python train.py --encoder_arch="vit" --model="contrastive image-text model" --dataset="made-up waving flags" --train_examples=48750 --image_size=48 --crop_scale_min=0.8 --horizontal_flip=false --translate=0.12 --rotation_deg=5 --color_jitter=0.1 --cutout=0.25 --tokenizer="word" --vocab_size=53 --loss="softmax" --embed_dim=256 --encoder_norm="rmsnorm" --encoder_norm_position="sandwich" --encoder_activation="gelu" --encoder_mlp_ratio=2 --encoder_head_dim=48 --encoder_fused_qkv=true --encoder_bias="all" --encoder_qk_norm=false --encoder_parallel_block=false --encoder_inner_norm=false --encoder_drop_path=0.15 --encoder_patch_size=[4, 4] --encoder_conv_stem=false --encoder_layers=6 --encoder_width=160 --encoder_positions="rope" --encoder_pooling="mean" --text_encoder_causal=true --text_encoder_width=128 --text_encoder_layers=6 --text_encoder_norm="rmsnorm" --text_encoder_norm_position="pre" --text_encoder_activation="gelu" --text_encoder_mlp_ratio=6 --text_encoder_head_dim=64 --text_encoder_fused_qkv=true --text_encoder_bias="all" --text_encoder_qk_norm=false --text_encoder_layer_scale_init=0.1 --text_encoder_parallel_block=false --text_encoder_inner_norm=false --text_encoder_positions="rope" --init="kaiming_normal" --residual_init="zero_last" --optimizer="normuon" --muon_scale="original" --lr=0.037 --momentum=0.85 --nesterov=false --orthogonalizer="polar_express" --adamw_lr_other_params=0.001 --grad_clip=0.5 --gradient_centralization=true --steps=4600 --batch_size=128 --epochs=12.1 --lr_schedule="wsd" --decay_fraction=0.4 --final_lr_fraction=0.01 --warmup_steps=230 --weight_decay=0.006 --adamw_weight_decay_other_params=0
Rows from block 3 of the image encoder of a small contrastive image-text model, named by matrix and row number. Rows with one number belong to one neuron. Each number is 128 + 24 x the weight over its row's rms, rounded and kept within 0 to 255. All counts start at 0. After the name is the row's rms in percent of the matrix's.
After each neuron's rows are labels from the 100 images, of 14976, where the neuron reaches its highest value: "colour at peak" is the nearest of a few named colours to the mean colour under the peak. Only what is clearly more common there than usual is listed. The data: made-up waving flags. In brackets: how many of the 100.
# fc1: MLP up (encoder.blocks.3.mlp.fc1.weight, 320x160), inputs 0-79
# fc2: MLP down (encoder.blocks.3.mlp.fc2.weight, 160x320, transposed), outputs 0-79

fc1.48 105 [ 99 154  96 145 147 117 154 127 105 152 104 118 143  82 104  81 107 126 144 152 138 110 140 129 132 154 141 141 129 124 118 118  97 155 163 131 102 122 139 100 157 163 103  99 137 149 152 110  99 124 129 120 131 110 123 152  90 103 203 175  81 156 125 142 124  66 123 149 139  88 136 132 116 137 171 126 118 130  98  94]
fc2.48 107 [130 136 110 133 142 136 135 143 167 135 102 163 106 118 122 141 158 146 133 143 141 152 138 104 103 155 118 127 116 103 133 128 144 122 102 163 113 138  97  79 125 132  89 114 134 109 142 122 136 147  93 166 150 162 169  78 146 153 120 122  91 115 156  92 136 149 102 123 139 162 118 115 153  99 148 126 116 129 133 131]
colour at peak: black (38)

fc1.215 126 [115 113 115 101 172 106 168 151  83 111 128 139 127 144 142  66  73 127 117 112 118 130 186 122 162 142 111 114 112 162 151 148 151 174 125 116 126 116 152 132 103 151 128 133  98 142 127 101 159  89 113 122 128 129 140 132  96 112 111 101 145 137 156 155 128 141 137 106 202 129 111 151  99 129 165 136 129 131 151 121]
fc2.215 101 [144  98 104 150 104 132 122 152  90 111 139 145 113 129 108  75 126 160 156 159  87 116 177  77 129 102  98 130 164 110 123 119 116 109  88 106 161 114 107 105 134 141 139 120 146 115  82 120 112 128 119 147 130 120 140 168 160 155 156 119  97 135 157 136 105 147  78 112 126 131  72 139 128 133 119  98 121 106 111 109]
colour at peak: yellow (33)

fc1.74 094 [143 119 122 145 127 137 157 169 128 128 148 110 125 120 111 107  95 139 168 124 155 118 141 145 135 166 162 118 128 137 139 107 128 120 114 122 166 159  94  68 144  91 147 137 112 152 107 133  82 141 114 169 142  98 112 135 147 123 108 111 126 145 112 141 129 145 111 152  79  85 114 144  89 133 146 145 117 157 153 100]
fc2.74 105 [139  62 118 114 121 109 145  88 127 116 109 140  97 133 138 164 147 116 125 117 153 109 141 150 127 109 126 129 145  80 136 121 109 110 134 118 150 158 114 129  64 133 129 108 181 116 127 150 139 126 114  92 195 159 116 158 123  86 170  78 146  90 165 114 140  98 124 101 115 126 130  98 142 173 109 169 114 149 135 110]
colour at peak: purple (26)

fc1.71 098 [162 106  95  98 134  81 123  73 116 155 133 109 134 147 153 149 105 113 177 108 189 143 140 133  49 101 144 155 113 119 134 137 118 128 119 101 134 110 127  82  77 171 139 117 156 138 155 127 139 131 163 135  75 171 118 125 112 109 152 158 140 173 106 107 131 101 127 152 102 126 164 114 124 126 102 123 138 130 144 130]
fc2.71 112 [134 166 163 112 160 172  82 161 155 143 111 162 145  96 154 109 124 113  93 127 176  79 131 150 103 176 158 175 105  88 122 151 155  76 126 143 124 153 103 117 105 153 114 124 119 141 102 160 127 104 112 157 130 147 163 107 113 142  85 128 174 164 131 132 124 123 166 111 116 109 154  82 139  99 167 136 117 143 134 153]
colour at peak: black (72)

fc1.51 102 [104 121 129 126 128 147 135 147 143 112 191 105 138 119 123 157 150 166 109 103 133 133  96  86 144 115 123 100 164 102 106  78 143 135 130 114 126 167 148 108 147 104 158  98 127 126 129  76  87 115 114  86 120  85 122 120 132 104 171 104 148 145 128 142 101  85 147  75 204  70 137 106 155 108 139 128 128 104 140 104]
fc2.51 098 [107  97 105 104 169 106 139 141 150 118 139 129 129 120 144 101 156 121 163 138 102 124 131 120 171 153 106 162 143 140 196  99 104 106 140 140 136 160 148 151 156 138 136 128 149  95 160 165 106 113 157 134 116  67 103 112 138 162 130 108 121 156 107 124 119 174 152 114 143 140 132 137 111 112 132 116 137  99  90 143]
colour at peak: brown (82)

fc1.75 102 [137 123 111 110 143 141 140 133 147 124  99 134 150 110 142 110 105 135 152 131 126 130 190  95 169 108 113 144 108 146  76 145 177 121 145 177 111 125 113 109 107 152 135 133 148  89 117 146 105 105 148 116  98 129 157 119 123 104 142 155 117 194  93 109 155 110 127 128 120 141 171 115  93 110 113 146  99 116 142 103]
fc2.75 084 [134 123 104 145 111 155 137 179 102 147 135 141 107 161 139 136 184 138 125 147 123 134  90 143 108 134 105 143 137 170 112 113 109 129 144 166 147 152 179 154  93 111 121 136 135 111 157 154 181 128 151 104 145 110 131 141 139  97 114  97 123  98 131 161 129 113 115 135 130 125 151 144  92 122  95 120 156 124 122 145]
colour at peak: blue (48)

fc1.272 094 [124 131 153 135 135 163 152 107 153 159 120 136 135 110 179 116 119 118 143 137  99 108  82 139 119 146  76 140 156 167 137 120 143 181 162 134  93 106 100 142  74 114 102 102 133  95 115 142 147 177 109 175 155 111 160 116 119 116 157 115 154 150 156 183 151 138 128 116 125 105  98 140 135 105 167 146 105 135 109 139]
fc2.272 089 [153 101 145  90 138 102 142  99 181  83 136  97 175 157 166 149 142 130  95 127  89 110 137 139 113 151 141 108 118 138 161 126 117 132 151 120 102 140 137 168 129 130 131 107 124 168 101 112 153 121  85 127  88  90 111 121 126 180 110 121 161 160 133 113 108 122 173 137 156 102 111 161 164  91 122 144 109 127 131 146]
colour at peak: green (79)

fc1.265 101 [ 88 162 137  76 140 126 151 132 116 140 126 101 103 134 108 111 104 131 123 136 146  36 134 136  93 106 138 111 139 157 149 159 136  88 119 138 154 171 132  57 139 153 119 112 115 131 144  70  96 129 156 116 136 126 117 119 160 144 137 136 167 174 154 131 117 117  80 144 124 168 148 119 128 101 135 175  97 115  99 138]
fc2.265 112 [121 103 146 134 130  93 113 136 155 116 114 151 133 143 111 139 136 138 110 134 141 103  83 117 102 144 118 192 131 115 112  88 131 104 157 158 141 133 103 139 133  85 173 135 116 124  73 189 121 121 105 135 111 110 129 114 135 149 141 174 123 134 143 165 100 171 133 144 121 157 104  56 125 111 106 117  83 114 131 104]
colour at peak: brown (83)

fc1.179 113 [131 157 116 146 135 117 165 132 121 147 119 125 135 122  93 135  94 105 106 131 154 108 144 128 156  52 103 179 114 144  85 163 107 126 116 146  86 140 104 119 140 140 151 104 146 107 160 139 100  94 148 109 130 116 157  87 132 123 105 146 105 124 154 120 170 185 132 147 126 166 150  91 120 180 151 120 134 125 147  89]
fc2.179 133 [141 135 127 113  81 125 162 165 114 105 120 135 173 150  90 154 119 112 139  76  78 114 173 105 152 157 116 122 119  89 111 122 147 106 146 173  80 140 125  84 139 116 152 161 125 150 150  94 111 123 162 127 114  97 141  94 149 136 123 166 108 154 132 133 118 183 148 149 147 145 156 149  93 134 168 131 141 119 123 118]
colour at peak: green (100)

fc1.218 101 [ 92 125 139  98  98 134 136 128 113 136 146 142 165 118  85 149 107 130 127 137 150 138 138 117 190 104 107 113 117 122 137 100 125 116 116 116 119 120 128 115 144 139 114 134 121 108 122 158 100 155 119 126 140  86 121 173 158 133  85 121  86 144 118 163 121 154 100 124 106  99 125 143 140 177 152 119  85 131 160  90]
fc2.218 074 [119 113 164 156 167 137 130 118 110 107 142  95 123 156 121 134 122 107  99 151 133 155 157 116 132 148 167 176 166 115  99 130 133 129 110 168 146 125 132 143 130 117 142 107 112 102 137 153 172 129 146 149 120 129 135 127 115 156 118 177 142 107 140  75 134 154 148 123 158 116 112 128  91 122 127 118 155 132  95 141]
colour at peak: yellow (48)

fc1.133 109 [147 112 128 130 150 132 142 158 142 107  81 138 133 137 145 131 114 109 133 114 134 131 130 165 142 126 103 116 153 143 113 119 131 141 126 171 167 151 125 129 121 121 107 155 114 131 155  64 138 182 101 130 167 142 123 132 109 154  97 117 145 140  80 135 124 157 130  97 140 115 116 118 126 159 104 126 132 145 110 122]
fc2.133 143 [128 152 132 144 132 117  95 135 103 168 111 121 153 114 131 137 122 140 103 154 138 149 116 124 122 134 104 105 122  74 139 131 156 133 133 131 149 123 131 114  82 165  93 143 104 143 178 108 166 165  95  93 106 149 119 118 125 149 118 142 159 149 119 149 160 143 128 127 149 114 156  85 148 147 116 146 149 130 127 177]
colour at peak: pink (68)

fc1.174 097 [111 112  89 142 134 163 140 120  62  98 124 140 148 154 151 149 136 139  80 132 143 108 101  90 192 116 138 127 107  80 104  96 132 115 123 137 108 129 116 146 142 123 106 157 153 175 118 124 155 107  78 174 136 153 141 110 132 150 141 141  97 125 130 173 132 160 135 164 149 118  84 128 100 128 136 110 133 112 131 138]
fc2.174 087 [ 87 159 111 153 123 130 107 101 122 130 162 115 119 107 104 107 140 134 158 126 112 163 136 136 166 127 154 131 105 118 136 130 148 115  96 153 143 107 127 131 130  97 150 161 141 148  69 132 147 166 105  93  91 149 148 154 108  99 146 115 167 121 166 156 124  80 129 114 154 126 133 107  85 111  75  95 100 147 134 101]
colour at peak: purple (97)

fc1.96 103 [128 110 130 110 107 148 125 151  79 190  96 116 151 124 110 151 141 152 148 105  76 137 137 112  95 125 137 105 132 172 114 138 115 122 118 108 111 127 117 136 100 126 117 116 108 128 125 130 151 142 140 161 171 147 107 153 143 133 154 196 127 130 124 105 115  88 125 139  95 167  90 144 147 107 141 155  91 115 145 127]
fc2.96 092 [128 172 130 133 115 125 124 167 121 162 129 125 135 137 143 101 128 149 118 145  94 162 105 118 154 135 133 162 125 121 156 124 113 115 145 135 131 156  86 122 135 144 122 162 150 128 160 133 146 144 145 160 113  90 144  88 112 129  90 139 103 110  92 137 153 135 123 132 133  81 114  74 154 150 121  64 143 114 123 110]
colour at peak: yellow (82)

fc1.208 096 [114 106 130 112 138 111 149 106 160 106 127  93 137 142 111 154 115 150 147 125 114 114 155 147 201 111 102  94 100 169 116 120  96 150 151 152  94 135  95 127 155 141 132 120 117 166 100 168 120 131 182 120 138 131  76 157 184 133 166 107 121  96 110 129 147 112  98 188 156 159 125 141 123 155 131 121  90  90 154 142]
fc2.208 090 [169 159 123 132 131 153 141  91 126 167 150 128 153 130  96 171 117 153 170  96 131 121 125 147 116 148 133 135 136 136  83 109 122 130 101 130 180 153 148 168 116 154 149 156  93 150 131 128 139 138 156 186 103 126 138 128  85 143 137 163 133 126 161 113 115  82 128 102 173 148 120 159 139 135 125  72 143 135 107 152]
colour at peak: purple (81)

fc1.4 101 [ 87 128 132 117 113 116 171 124 168 101  85 105 118 137 183  88 172 148 114  96  97 135 121 115  99 128 105 111 108 139 113 149 119 113 123 114  98 158 170 103 122 147 169 114 135 163 144 108  80 122 174 113  95 137 127 137 159 146  81 106 123 113 109 110 103 155 144 134 140 128 213 142 104 106 111 132 154 128 113 141]
fc2.4 100 [187  78 124 107 123 139 111 147 121 128 137 124 151 132 135 151 138 159 155 167 149 132 148 148 110 127 142 138 182 152 105 140 122 116 128 126 105 102 142 134 151 150 155 125 155 118 111 134  88 151  84 128 127 146 108 138 132 137 123 175  79  98 145 107 153 138  97 114 166 145  68 136 138 137  84 123 100 163 122 107]
colour at peak: orange (72)

fc1.46 097 [101 142 105 135 133  75 117 165 122 162 153 121  96 112 141  99 165  86 136 128 152 171 128 118 145 144 134 109  85 148 132 136 139 143 128 121 133 107 124 122 119 153 119 138 151 157 105 163 142 138 103  90  93 137 104 136  80 171 148 156 157 148 102  99 140 103 120 153 163 155 141 149 138  85 105  83 113  90 147 139]
fc2.46 108 [111 102 175 109 145 179  98 100 138 168 115 116 144 140 126 136 106 145 145 111 131 160 150 130 126 123 120 108 145 142  96 146 122 150 113 125 174 138 140 123 139 112 161 105  85 143 137 136  90 113 136 136 140 100 121 130 109  98 134 138 124 141 123 131 131 118 149 118 116 114  81  95  94  87 125 142 127 145 129 108]
colour at peak: black (75)

fc1.203 086 [115 123  89 108 171 114 138 125  82 153 188  98 102 145 138 138 122 159 141  93 149 137 121 107 193  95 147 123 103 158 132 100 130 174 121 117 127 118 139  93 107 176 142 143 125 146 172 137 135 144 123 106 108 104 155 182 133 133 109 109  83 114 129 114 129 116  96 138 128 121 135 107 109 151 172 147 116 125 151 132]
fc2.203 098 [143 125 144 116 127  94  98 114 159 120 124 128 149 104 108 142 169 129 122 120 143 116 134 162  79 135 114  86 119 141  89 132 110  68 102 131 107 103 127 118 139 100 168 140 166 151 154 105 137 152 156 140 153 116 139 126 113  96 129 125 112 174 124  83 145 145 155  96 115 127 117 135 129  68 151 115 106 114 138 155]
colour at peak: pink (44)

fc1.154 091 [116 117 146 110 162 121 134 117 139 115  74 120  46 130 136 148 145 109 118  91 113 173  96 133 130 119 127 133 118  83 118 133 117 120 110 171  66 164 142 160  94 117 134 122 148 140 151 156  88 153 150 158 131 122 135 130 166 100  70 163 121  92 163 102 116  96 140 129 130 122 106 122 136 137 163 157 117 118 155 102]
fc2.154 104 [130 128 157 178  93 151 147 104 108 109 125  78 116 106 125 132 135  84 145 141 115 116 134 139 133 143 130 147 107 121 151 169 139 107 184 125 153 121 181 154 146 140 147 114 161 185 141 117 160 120  98 114 122  99 159  76  86 165 162  99 148 129 129 128  79 129 130 154  93 108 138 117 119 115 117 141  87 147 144 127]
colour at peak: yellow (36)

fc1.65 106 [ 95 155 167 151 116 117 116 148 124 133  90 118 156 114 135 155  92 170 157 105 134  99 134 164 114 100 123 118 123 143 125 147 131 128 108 100  78 147 138 176 104 112  97 132 136 163 101 106 141 119 103 119 131 168 109  85 145 134 103  88 164 134 150  89 151 137 128  65 192 121 147  84 144 144 147 139 110 141 146 125]
fc2.65 119 [136 159 127 126 124 137  77  97 152 180 110  88 187  94 140 113 101 161 164 125 114 112 153 137 123 143 137 126  95 138  94 149 128 137 124 110  86 162 134 124 154 119 135 152 160 154 132 134 127 170 177  88 118 156 133 126 165  80 134 138 121  94  97  93 116 117 136 103 151 181 156 129 117 157 152 159 115 124 111 117]
colour at peak: red (71)

fc1.313 096 [174 106  95 131 111 146 146  83 134 107 144  66 118 146 111 120 161 131 111 125 124 118 120 113 108 147  78 142 127 100 115 148 108  90 154 159 145 162 135 109 126 159 136 154 130  94 118 159  93 136 132 116 114 135 133 137 115 168 154  73 143 127 140 164 133 126 111 114 117 145 114 156 148 131  96 146 116 139 113 132]
fc2.313 103 [132 130 145 117 133  85 139 130 139 119 194 141 138 114 156 161 123 125 137 119 149 152  85 163 117 160 134 123  50 149 132 130 100 154 154 143 132 107 151 137 162 142 117 142 125 154 114 107 118 127 126 135  94  80 145 149  82 149 149 170 112  82 169 177  91 132 133 159 104 159 163 100 115 129 107 122 124 144 117 121]
colour at peak: orange (44)

fc1.237 095 [162 125 121  92 135  88 115 181 121 149 155 137 148 119  98 166  72 152 117 134 164 155 161 136 109 135 110 134 101 160 144 128 120 143  87 137 116 124  99 117 111 140 104 147 142  70  80 122 115 108 157 115 138 141 104 144 134 142 172 129 114 183 141 122 113 165 121 159 141 128 126 167 143 121 102 114 113 121 143 140]
fc2.237 107 [127 124 129 128 116 139  98 123 128 143 138  70  91 124  97 135 133 147 128 154 154 162  90  96 119 151 111 104 129 141 119 151  94 119  92 142 123 150 127 133 153 163 147 140 127 183  95 105 164 134 112 133 131 120 120 132 112 123 142 167 156 161 114 129 134  84 155 137  94 120 141 173 147  95 118 122 133 119 134 110]
colour at peak: black (51); blue (30)

fc1.187 092 [ 72 123  98 152 142 114 105 115 178 178 170 172 103 145 171 146 177  97 158 115 110 119 145 151 133 148 112 122  94 139  78 150 140 138  77 142 133 155 100 140  94 112 118 109 117 114 105 114  85 116 154 111 106 148 152 156 166 127 111 122 146 146 111 162 115 148 103 122 163 139 119 126 111 107 132 127 121 134 146 166]
fc2.187 091 [116 152 143 105 131 108 109 121 163 124 105 108 144  77 138 111 152 115 116 102 164 160 139 103 134 120 129 169  95  57 102 111 156 109 132 150 153 117 114  96 177 144 115 113 139 157 147 153 136 131 138  95 119 134 126 147 110 124  87 113 132 147 137 165 111 121 147 146 179 147  76 124 124 116  97 133 111 135 113 173]
colour at peak: brown (42)

fc1.129 115 [ 94 144 156 134 147  73 124 112 160 121 128 142 112 159 130 129 132 135 100 104  96 101 140 140 136 124  92 134 130 128 109 143 116 141 187 135 120 136  89 116 120 125  56  78 109 119 106 123 126 171 149 110 102 149 118 143 148 157 136 156 149  92 144 167 143 128 155 126  99 124 155 137  97 221  80 122 132 134 114  96]
fc2.129 106 [153 123 113 162 111 103 151 127 117 136 157 142 114 165 125 127 133 117 123 125 139 151 158 169 119 143 133 117 126 121 100 126 107 114 119 133 160  75 105 144  96 163 106 145 145 115 144 127 171 129 138 108 126 170 171 110 118  96 144 107 113  99 115  64 129  93 121 108 153 109 131 136  83 115 110  86 138 154 113 157]
colour at peak: brown (47)

fc1.169 111 [128 126 118 106 116 158 158 101 131 102 138 156 103 139  98 104 151 133 136 120 100 136 156  74 133 156 150 145 111 152 113 160 168 127 169  99  91 122 185  92  87  80 133 125 166 150 150 115 140 107 110 112  66 118 135 111  99 135 107 163 177 125 135 108 116 126 115 136 128 179 151 111 129 166 120 155 141 102 187 103]
fc2.169 101 [140 160  99 115 158 140 127 106 176 119 139 104 121 189 130 150 138 161 174 134 116 109 143  82 129  93 135  93 117 146 137  94 162 112 111 165 129 139  91 131 134 154 143 155  87 102 103 122 111 128  97 125 126 102 148 133 135 151 135  64 113 150 125 131  90 167 106 136 143 107 134 123 132 150 133 110 148 198 133 127]
colour at peak: orange (52)

fc1.26 108 [132 154 159 103 146 134  86 119 131 148 101 130 126 120 123 140 121 138 184 102 113 118 148 166 122 129 137 121 103 150 119 134 136  92  90  97  71 129 109 179 120  84 118 130 164 184  85 131 118 138 124 114 163 140 110  96 161 147 120  66 103 118 137 108 142 128 118  87 163  97 160 104 143 137 121 146 105 110 156  84]
fc2.26 114 [105 172 146 137 136 115 103 148 145 157 108  52 175  79 131 131 101 169 155 109 148  94 137 119 135 122 138 109  89 144 112 150 150 103 123  99 101 143 125 152 167 125 148 132 168 138 116 161 131 147 161  75 107 144 143  97 140  82 140 133 126  82 115  83 119 120 142 111 160 154 159 116 108 139 137 141 102 135 111 135]
colour at peak: red (94)

fc1.176 101 [126 159 105 115 125 118 122 131 129 138 151 113  90 158  79 150 139 127  86 147 193 152 100 138 106 103 161 142 117 111 146 139 114 145 137 138 116 110  96 107  95 147 129  98 125 132  98 125 168 132 179 129 118 132 127  91 104 167 109 191 130 130  50 110 153 157 105 128 105 107 139 133  99 129 128  57  98 103 145 133]
fc2.176 128 [ 96 105 141 104 149 180 118 119 150 167 127 124 122 151 113 119 136  74 140 114 178 148 121 128 133 142 128 179 137 121 168 122 118 137 123 103 161 138 139  87  84 128 141 138 115 141 117 166 128 133 144 129 112 102 145 101 112 142 136 154 131 151 120 101 125 162 158 128 168  91 146 130 146  97 113 136  92  86 149 154]
colour at peak: black (89)

fc1.118 102 [166 111 108 159 104 121 159 169 126 126 129 176 136 144 151 147 140 153 146 140 149 113 168  56 134 141 173 153 128 116 132 157  99 139  74 149 126 138 140 144 132 107 128 162  77 103 104 111 152 131 133 120 120  94 134 143 155 112 156 150  99 142  72 116  99 117 127 108 145 138 136  96 151 150 106 151 148 112 126 169]
fc2.118 119 [104 112 160 104 155 109 117 140 122 153 156 134 144  94  86 149 125 148 151  97 121 165 100 153 153 169 123 120 121 164 119 107 150 175  87 126 146 143 146  95 157 158 156 129 111 158 160 120  87 109 124 149 117 149 110 124 153 158 118 121 129 148 130 135 140 105 139 145 130 128 113 123 126 106 129 129 139 112 159 155]
colour at peak: brown (61)

fc1.270 092 [174 151 122  97 102 132 125 155 147 120 101 135 117 121 120 132 129 133 153 114 158 157 113 153 111 139 116 115 145 120 119 117 124 130  97 113 153 126 163 140 119 116 137 159 126 108 117 101 128  36 142 114 128 120 115 137 117 184 103 117 122  91 153 126  87 125 132 150 136 117 120 158 118  68 102 120 148 117 113 139]
fc2.270 097 [122 151 143 201 142 111 117 139 127 139 109 115 119 139 131 106 117 120 166 111 149 112 160 111 129 126 140 140 143 129 151 150 185 120  77 128 131 124 131 120 187 105 111 120 174 155 120 128 150 129 104 123 154 182 135 147 137 112  93 127 104 114 107 119 147 150 124 123 192 110 141 137 119 188 116 136 141 145 154 106]
colour at peak: black (49); green (32)

fc1.303 105 [ 92  93 100 108 132 122  93 121  71 151 119 124 131  76 156 136 138 122  74 128 134 104 128 100 113 131 113 108 142 147 105 128 107 153 125  90 137 157  99 130 137 158 163 124 121  71 123 130 133 118 108 146 121 137 112 112 157 112 116 145 141  54 136 119 119  80 159 134 109 165  88 120 128 150 148 114 119  97 133 136]
fc2.303 107 [123 122 170 105 110 145 100 104  93 131 105 139 173 154 118 128 150 123 118 114 112 114 176 163 117 148 129  77 116 114 139 125 101 156  96 126 134 143 119 157 117 115 115 146 151 126 172 107  99 134 113 104 133 104 175 152 106 157 111 116 118 110 142  93 124 188 140 124  98 122 105 101 168 115 156 120 116 118 108 144]
colour at peak: grey (98)

fc1.259 082 [ 97 131 130 145 109 161 140 123 105 114 127 119 107 148 127 106 177 110 162 103 112  79 143 120 149 133  99  78  75 124 163 150 134 121 119  82 145 135 124  95 112  87 114 155 118 174 131 130 146 122 139  98 144 131 144 100 111 170 116 129 157 174 113 145 140 111 115 114 115 140  82 157  83 141 130  84 147 142 141 148]
fc2.259 082 [125 153 102 120 104 139 139 139 101 111 151 172 149  96 123 123 150 153 116 104 142 156 130 137 126 131 115 120 141 123  86  70 155 120 116 177 137 123 113  98 145 110 125 144 111 108  98 175 123  88 163 129 135 156  94 156 136 113 182 142 125 126 148 125 147 113 133 145 120  91 139  93 116 159 118 117  89 125 120 126]
colour at peak: purple (73)

fc1.307 098 [135  77 168  86 123 119 127 129 118 141 129 104  95 112 121 134 140 139 154 169 120 103 121 160 144 150 148 127 120  99 131 152 124 135 107  56 120 119 100 118 105 146 128 143 111 161 150 111 133 114 125 108  97 129 123 130 120  92 131 110 149 173 145 162 148 161 113 120 134 134 136 136 114 141 171 130 132 134 111 103]
fc2.307 089 [151 148 127  99 112 108  97 132 154 156 124  90 127  69 139 109 150 134 122  89 127  99 138 144 148 129 145  97 102 139 134 115 142 132 137 141 119 116 124 120 108 138 152 131 124 151 101 123 117 108 111 149 142 120 130 107 149 196 115 142 163 150  97 117 104 160 132 127 117 116 154 155 149 136 136 143 116 156 151 157]
colour at peak: purple (85)

fc1.291 103 [ 93 155  93 114 163 125 126  75 148  99 114 149 148 151 182 133 131 165 100 130 121 147 145 125 119 148 102  95 118 109 161 109 151 132 152 101 155 114  86 163 119 128 122 141 145  94 145 157  80 109 145 158 141 127 103 123 151 112 103 138 120 112 104 140 114 118 107 107  84 153  70  88 112 143 110 122 133 137 152 165]
fc2.291 122 [139 109 114 106 121 119 122 117 130 146 153 145 173 148 132 118 127 130 141 105  81  93 178 163 149 134  83 131  88 130 151  97 149 108  94  97 141 118 126 134 139 132 129 147 120 180 106 138  80 101 178 161  90 122  81 126  91 159 131 138  76 160 103 148 143 100 152 115 105 126 117 137 142 134  86 146  94 135 134 155]
colour at peak: grey (94)

fc1.180 108 [132 119 176 123 143 156 121 122 125 142 139 111 130 125  81 137 147 152 137 144 105  99 132 143 166  85  90 159 109 111 102 131 104 126 117  91 108 118 120 120 107 167 138 124 137 124 106 133 141 108 120 114 181  86 166 137 131 125 124 119 158 132 127 116 120 176 139 163 150 139  81 116 115 177 144 105 149 108 138 131]
fc2.180 109 [154  96 132 153 100 155 133 147 131 114  87 111 137 112 122 104 157 179 122 107 105 108 102 141 172 145 101 120 106 127 142 144 158 112 130 121 120 135 115 112 121 122 186 127 132 151 114 102 119 123 141 123 116 106 135 112 146 170  87 121 100 182 115 119 152 116 153 181 116 163 138 101 111 133 115 135 147 139 128 150]
colour at peak: purple (88)

fc1.155 104 [147 102 129  87 168 101 129 124  89 108 167 168 127 105  97 168 132 141 133 102 164 125 124 150 137 112 173 114 143 123 103 144 135 129 114 121 129 130 146 152 131 163 105 121  75 116  90 137 130 156  99 129  97 128 121 135 103 172 163 126 138 107 141 122  90 147 101 129 151 152  96  99 129 108 102 131 141 103 121 130]
fc2.155 110 [156 137 169  82 144 118 136 128  94 143 122 148 132  94 120 137  66  76 113 117 155  99  96 160  61 131 146 116 129 128 108 118 126 143 131 112 130 150 129 149 114 137 127 162 117 119 152 136 156 105 171 162 104 140 104 126 164 134 142 126 137 107 142 141 116  70 126 140 133  90 132  75 117  84 120 181 143 130 128 180]
colour at peak: yellow (89)

fc1.40 135 [ 94 197  91 117 110 134 131 135 127 138 102 132 167 117 134 113 150 152 153 118 138 139 151 133 125  95 137 144 125 135 150 127 166 109  97 152 151 131 142 111  60 125 154 152 120 119  94 114 101  72 139 102 102 125 106  80 138 181 125 156 137 138 127 141 119  98 132 139 121 144 112  88 129 118 121 103  99 124 159 131]
fc2.40 116 [180 129 148 128 105 124 170 157 132 131 107 163 143 123 138 135 137 151 116 161 133  96 169  94 105  94 114 175 116 116 114 106 129  97 155  95 142 133 106 134  94  98 117  97 155 169 138 134 139 113 119 129 148 106  88 172 150 140 105 138 133 132 104 166 140 154 100 121 168 123 175 150 143 101 171 142 137  71 128 151]
colour at peak: brown (97)

fc1.186 094 [106 112 113 106 163 128 140 142 110 128 121 172 109 138  96 170 131 143  92 111 120 132 148 135  97  94 144 147 118 162  97 106  82 106 132 170  63 127 117 177 140 170 133 131 122 155 132 132 145 149 157 131 141 118 153 142 108  85 132 171 151 132 133 106 136 119  84 156 131 120 139 132 108 146 165 129 142  71 143 145]
fc2.186 091 [113 114 167 170 111 115 149 107 113 111 127 121 107 199 163 139 119 151 132 125 124 110 142 100 117 141 115 145 124 149 109 172  79 112 127 133 133 150  72 117 155 163 179 122 140  98 137 113  82 107 107 156 108 100 116  97 127  82 123 117 132 123 143 129 112 136 115 109 167  92  92 132 117  92 113 129 161 137 153 135]
colour at peak: brown (41); green (33)